Weights of a small masked image model.
Training: adamw at rate 0.0014, batches of 64.
Rows from block 4 of the encoder of a small masked image model, named by matrix and row number. Rows with one number belong to one neuron. Each number is 500 + 25 x the weight over its row's rms, rounded and kept within 0 to 999. All counts start at 0. Numbers have three digits each. After the name is the row's rms in percent of the matrix's.
After each neuron's rows are labels from the 100 images, of 14976, where the neuron reaches its largest size: "patch colour" is the nearest of a few named colours to the mean colour under the peak; "strongest on" is what is common among them. Only what is clearly more common there than usual is listed. The data: gratings and oriented noise at many angles and scales. In brackets: how many of the 100.
# gate: MLP gate (encoder.blocks.4.mlp.gate.weight, 576x192), inputs 0-95
# fc1: MLP up (encoder.blocks.4.mlp.fc1.weight, 576x192), inputs 0-95
# fc2: MLP down (encoder.blocks.4.mlp.fc2.weight, 192x576, transposed), outputs 0-95

gate.452 110:549501493522511445467528487499481552432470480548451502494498511493514555461454507491483489496491495463473532472541490548507493473470503506484478578506504533498461480497477528494483483498505534488481519504502512483476527486528474488456518492465508494499485520484523549480495473488491479523
fc1.452 102:472518489473498492502517487475493510520554488527497553541507457478467489518482509463524460491525462475461515495532476504501555466515515536463469498529456454503516537474508491508532507531551497535481483489456530528539486515483534466502496502547500471523515511555486483520496483475511476507
fc2.452 109:507549535505514505498470514470447476507492491489466473497481481557472482496468508471510515518484467490509485489516484504467517501508578528480527492526498494513435513495526448485503521522479458504497483521491479494514508495499512465503517522498506479499478441503490515513523515508484526529
patch colour: blue (60); cyan (27)
strongest on: coloured (100); coarse (43); square grating (37)

gate.336 083:479467540507509478484451562514487461498454470483511461492475535488523542460515507486526468538543515484506492554487512523522484516460554513519461478494582527496482530523487519482476480513443516500469484467503517487441517500550513491480491476499549526487488471452508498461507501527465460493
fc1.336 084:497496493521511504516444487476492485507545522518489471565494518472509511553503514492522502455490505488492532503491487454458536477545479499534492491517478484473528519494512519532555462527501490511513534472499485536511515496497534523540478495478473474538511492543491445540487493515476503557
fc2.336 074:505483519530531508520513479543478465518524496482530537469486488472476480512532502489508489490536510516495507487538480466441474485510554487490488493493528551528500512504494501484488530473439499502471472505515453502474501535523481491490481487503465470500499487456503483487460512476513425529
patch colour: blue (45)
strongest on: coloured (100); very coarse (56); filtered noise (39)

gate.144 166:507480482525475480488513473492500556511498514491481507498473511491518535497512517520515473497498504489490486534517468502516499483458512456478523475528516509512492515509494507497490511461507547479461489482481513478457555504524422461480554495493533519498512490502498501486499485509484465512
fc1.144 171:498467501497499483508531473497486544502481513476489511500474498517520564494484513505501470494508484482493473515525475508524484476478534469475504475518495503501478530509489496506477502481520551480475488454489512477456555507494433452504544517513527517502535490507490529514471497529498477517
fc2.144 182:525473453494476512512539456516543530501506511476482484537543480513533494485540511533460527503472507460513545497498518513525510480471448488525528513517502527507530494488478524502488468482537505500474481482467492483491531504487500510513540488546482519532538501508527503467497485521500519465
patch colour: blue (43)
strongest on: coloured (100); very coarse (57); filtered noise (37)

gate.281 087:480468534501488475493457543488500467536499491505493502487531567489510488458488514516480484495512487484526498508482481507523494522472556474445502458511567523480509493497472509503463535478465497450506467501492521469491534526528496487514434470476488508479452459470506503507508491479491503468
fc1.281 078:498520483540528466506516491516436457506512518509480487518506527464497498535482505510480523492527538510486490491505515493499460498541522484540506495477454468513479518487549508534471512511501479518503490504514466527473464489519508493519515472481471478550458498531495492496480496502508436561
fc2.281 075:496495532529474508481469502491460504474470464500472504464526484464520507482556543499462483501484529517517532495494486528452506474476521477466498499452491529516481517480533525522497512480466503484500477490534501454527499465499527488487527461428514488455471509535533501466506522512469475502
patch colour: purple (40); pink (30)
strongest on: coloured (100); very coarse (59); filtered noise (37)

gate.15 103:514461444479473464515477533499466507494502523505538498503488570483531530505505497487498476484501486535510502520459503487521452490454530500505527480517508506542448494540452476496445486497482508503508480484483500457488518512547503494500489517506526491530527483474503524472477536489463518515
fc1.15 103:547508422470457492494498527505482522514511524537502494508506552492536511490545502518504507526514499499503490522456537510523482485453490478498504480544517528527468504519479519482440515503478489499477493493483481460498509490531520475471505520487513511535541445472499499485492533495491499511
fc2.15 092:499481491447498488497536476499508505468539555467517535517495481530494502504541492537482497460489479499466528472514516512522531479474485504509512472554487516456512480478503436515530441523574472480522534486475517521485526505463523500523535505531507526517539519495502474456490470495507504480
patch colour: purple (53)
strongest on: coloured (76); very coarse (68); square grating (36)

gate.355 079:526504502508496474495470480515483475537484513509514472496525514489511502491489468485516509522493530503510527538499488498528442480483515454528505514490577526526484529541512507446484510492449533467493490508519496455472482496535513466465450483461508534522481486470532523505514531525520460490
fc1.355 065:483535477490482486516491533497506494487521500493510477508537551538496470485481482497462539496510548503527460508555498487521470502550502500494491493487493525532509461474501481512497485463448517498491495536464482493462456465518487532471476523501497496530519507444531499501552513459509468518
fc2.355 068:520470491533534493495519480460463511518504539498525506466514480533505538518516491516549478485532483474535459465485512480515533510453495491492515453520473481486545503494526461488504509488496507520484511495522563483532471499491467495528518471476529501504529527471495503481500493525541498496
patch colour: purple (29)
strongest on: coloured (100); very coarse (42)

gate.461 087:475490491475513499483474510528505460511486470516499472506500558488532524524520500464506466522530515473527537574489507478483487531487473472521513529503550477467492495517502499468484487506476497469491445466467478446482494517511520472463486432505532513515490466483481528510525487482460446489
fc1.461 093:487516499523529492485507516473499504503478485527510517474560511503451491530502510471530511497499543521499463509523497516507511518560488496464510517498521511476509480499492498526468525501482508499522488504555519515510440500482532519493461492461489505453508493495532534521530547504520468454
fc2.461 078:532511531533484524489541490503493520519500511481497521470477489503513465472550492523510512492483507505522457508494508484534519495479499485530472527517451470456534503479535472520498511489517469499495536504493542497544514466478479490479514505486516529446502527482512497518522506487499491513
patch colour: cyan (31)
strongest on: coloured (100); very coarse (56); filtered noise (43)

gate.178 124:522463496501511470513500527515461504504482487502493469500478502525546562464500521487498496511537508499499461500529507494496471504483560485461486538472531490512473530518468448510483474470494509500496509461537519500469543527507510474470474489468550494497466492447491554473493498535511514505
fc1.178 120:445485503495508469544502538486485487487503527492505512520455460482540515514492525475511532485549463528483467487511500458473509547538499454476478491454472429528490527535484484523570504465495481544495519476518502509509506540481523499488511498452536501504470518504470490513466477507500522539
fc2.178 107:498491494496515499504500506469515470463501476519505468425502514473472453544545535461552491514472525489478466502499492487505500486489531523470497510501481489483475521491483479557515505523536503530508497511539527514543476490492526485498483491498461467476483449541463510524504523502491447518
patch colour: blue (50); purple (48)
strongest on: coloured (100); very coarse (67); square grating (43)

gate.376 076:514481518487479488500497536491453510480486473500462507507491545545512536490494523523526480528511532498563502507481527526478461462499526455561491546487547490500476535506441480471461448482489492492501472513482476471458545518545502477500467469484517541478455492454537517485528517541504496523
fc1.376 068:498487500515499520486503530532507546521477485509455490530526488512557512493513490515502515480485542492547532477527486532525503508508508500532532507492502528424493489506516521484497500525495520495522448508501477537519473518552428491478519447516536532500467498521524474498531504479500526454
fc2.376 071:540457455519479487465506476538539513505503458494494500504494486490464525527495465470485477461484482465494506453513501531505483535501481511541476483519511460481514480500513519479502452516528476531512508522515472547496507510498487505528486509520479500515494538497457480541523519479506498527
patch colour: blue (54); purple (37)
strongest on: coloured (100); very coarse (62); square grating (38)

gate.535 209:488521512486515500477539504460497517470510536488510524519534451516482484518478497473516480486463471472479511465511511510512544487526523521504477493506473488476479498506534490503530501500529467504527516504511535528535472525485512479524534517483513497496528495491501533518476472475543526502
fc1.535 236:505470485532468494508473494527515483523489469498488473486477528484522514495510525532482531533540516523520498528494504495474456523484473481496512487482530519535507497495470501489480499515470535476461484497483472478460524486523488520485471463502503501510454505510496466467517516525453468498
fc2.535 225:484515551502518487509468566470487472522493494494505512523510516512499503507480514456535467511517492495495495505507492481503457494523553486524483489498499492491462509509488481507438546496461504501497518507521536505497508490511500483473461548465523492479470520500488532508501567503493490502
patch colour: purple (29)
strongest on: coloured (100); dashes (36)

gate.314 182:506515531539511558503469484505529481489515475505500518485507505430480509510486511512457564512523526472511561517500464484492482468515476483504506465442506495536551504488493529503531474509482573484476525506475485483489503520517455517518515451500462501522472529510511479506504501515458456490
fc1.314 172:504474457447460463471514529494484534543490530505520457502494512559539494478530458515530435505473471529510450499513499524506496533475537498502496550548515504491472502531481463485464532467491462495525463493523532519507481492519518481467480526511552515474526485464519535482492512494534535501
fc2.314 160:533445483493477464463479503504492465463516468463530500535519516484517526480497477498481515478503496502464547511514484493495491489472497497521518485520558543560508514541483537459525492486477508475531492498472488501462530503528500480480467505517478503557520543456504470494494524497502496516
patch colour: cyan (61); green (36)
strongest on: coloured (100); very coarse (78); square grating (38)

gate.206 097:492486465513476506518472524511489487536478491478526497488479542508525507481540475497506520513525503499533523541516489528520436536476545466549547483517527496459511505499426495467467524478497519474513507486489464490481526516505489510485464497517494520482519477452500504497511469526493493499
fc1.206 094:518516440508470528509483495475554471530481497456514486476495514505545480504570498508502529504483470541509506495529530497515435529491520472463482504502523508451495543490502494475439528507530504501501529446467504490512536514496491516498492504536513480503541481512486540466498461485508496498
fc2.206 089:471462457465518469514515499497545490479541515516472508532499461468503449544472475537491516469452528484469498495490510488489491528472439494548527491497514492520515477458512504509544487510527503511483503501496465484523491483467491508505490503570509546518544561473517462478517479476533533506
patch colour: purple (59)
strongest on: coloured (100); filtered noise (52); very coarse (51)

gate.424 177:469509528483529482466533527469486525463520532495506518501527474501479479510490481485522492477480493489475504473514493483520517484526522526508502494513488483491498501513523496498528486486519468503533511482519553532522482534476506472503516519476496499463538481502510530510490488476541508490
fc1.424 195:529478497538467511514469477534510479532476475499496484486486521482512521504504509530462505534542525494526498527486493511476478512487490467491512508481525512528509491482462506472479487506484534492476482510469452477465518481536472525479485481527517491526462512502509486489516504536470488494
fc2.424 216:492516541513503497500461564467498483523483500491507515516497521502498503515476513459517477510515491505492489498505501483500455482518558495517498485509517491489467514518479491499438539494465491499491513498527529503494516495510490492480453551470523490477468512504500523497509561502502475508
patch colour: purple (31)
strongest on: coloured (100)

gate.257 157:546496501515453450475501504504508524496499523500471497493504510502556534467493483499467484513499507478507494516515486553548500451470512503473476538523530519562488494543483499460476498480481554459510503481485471482442535494523442486469519470489517508521505511482528550445483504476503501503
fc1.257 160:451493517514512536530500495512505478510505489489525505492507513480467448525521505507515506497501519524514502473475508469472494550528461490548506484490472521442528478477512485508516518531486478523483474535530527490549446499480547528505478497470484501480480508548492458547531490492485479503
fc2.257 146:497511489488508470526474530493476483480457481534485497495472510500488473510494475452527506513517494497500475537483494502494491481532557503475508517508505494501450494484511460503505553535442479524521504524550498497511481481527520526481482514460518484487460491487492535535527540466503471534
patch colour: purple (26)
strongest on: coloured (100); very coarse (55); filtered noise (40)

gate.38 087:471469475522513512484491486534523504509465443507509500469526497484496497494529464492520548546488556508534528512501457512511504486500513462500570495489507494479552491496459560508482500514472491503486456513526560465528465510488466538468520503462469474480485496522523470484514508508458494456
fc1.38 093:496514504497526462476495504518482455506486462489490459523530499468493485459491460468502557522509507550528487504470486489501468518533496487509566473469558509503482506529463536481516539485438513463497436515537539509515500500482532552488502488478469531484470501461486476494523493491488504497
fc2.38 090:513496508493486515465483441481520483505521495484500478479513494495539475524536474542473531518483493492511494509483476490511535500500480508482494514515446481469534472469513520474551499500520515495520534513487478518510473459472480495522553503491505467533509470514502446489485463493518518511
patch colour: green (62)
strongest on: coloured (100); very coarse (44)

gate.237 110:501468450478463502496515530522477499481510475471518465509515544508560493500551466520522508489488478492542466511480540511491455504495502468504518508514534522462485510515463501458447496493511504509492536481480463491475504505508462504482505483515532496488494498487503529486471482513509493535
fc1.237 112:490508549532547504486491503506480515509499526530465530467472479506440489512448533477484505523535537498448481473518482505479566493510496500510457497482482468526524513485497486512548502503500477486485471533516518509521516513506503524518523485481493502490481482504497482530480518500475493479
fc2.237 112:471526560544521478497468533485448465510450475505514514498487517488478500477508485454505459504527499538509484507493453471514495513489549523459527526507504502475501538531517507508478528509467512519514502493492536501522484511516491496470491473443474467479480478498524520527516494509496469524
patch colour: blue (25)
strongest on: coloured (100); filtered noise (53); very coarse (51)

gate.539 223:453499545540501472517512467506463535468502501502465508502462498468485539513466523491498518489522494469492519522532477486488502482533505502443507525480487480522477511499498534509512478507501536494484549477476478487469543515512486483491513486468495485522478531521511501513487467524490409543
fc1.539 245:523524481442531515519475510489530454487520510488532505499522511520514456505502511497522496478479480508501487487477516479486521509508515531553482485522496501477505498486508486511495485498505433522512505516525502530532474515485568510515476533509465504505502487494458486500502501493518548488
fc2.539 193:492513538524484498457482557494484489509476493552493494470471516478491516469484441480489476515492496541481507500470458472503488498510507542486496508482528504479485497517475510453495509506471501477549502528522536521498491457511487488466479526442496519495470477476509506519540508454513490509
patch colour: blue (50)
strongest on: coloured (91); dashes (41); medium (41); kind: square grating (36)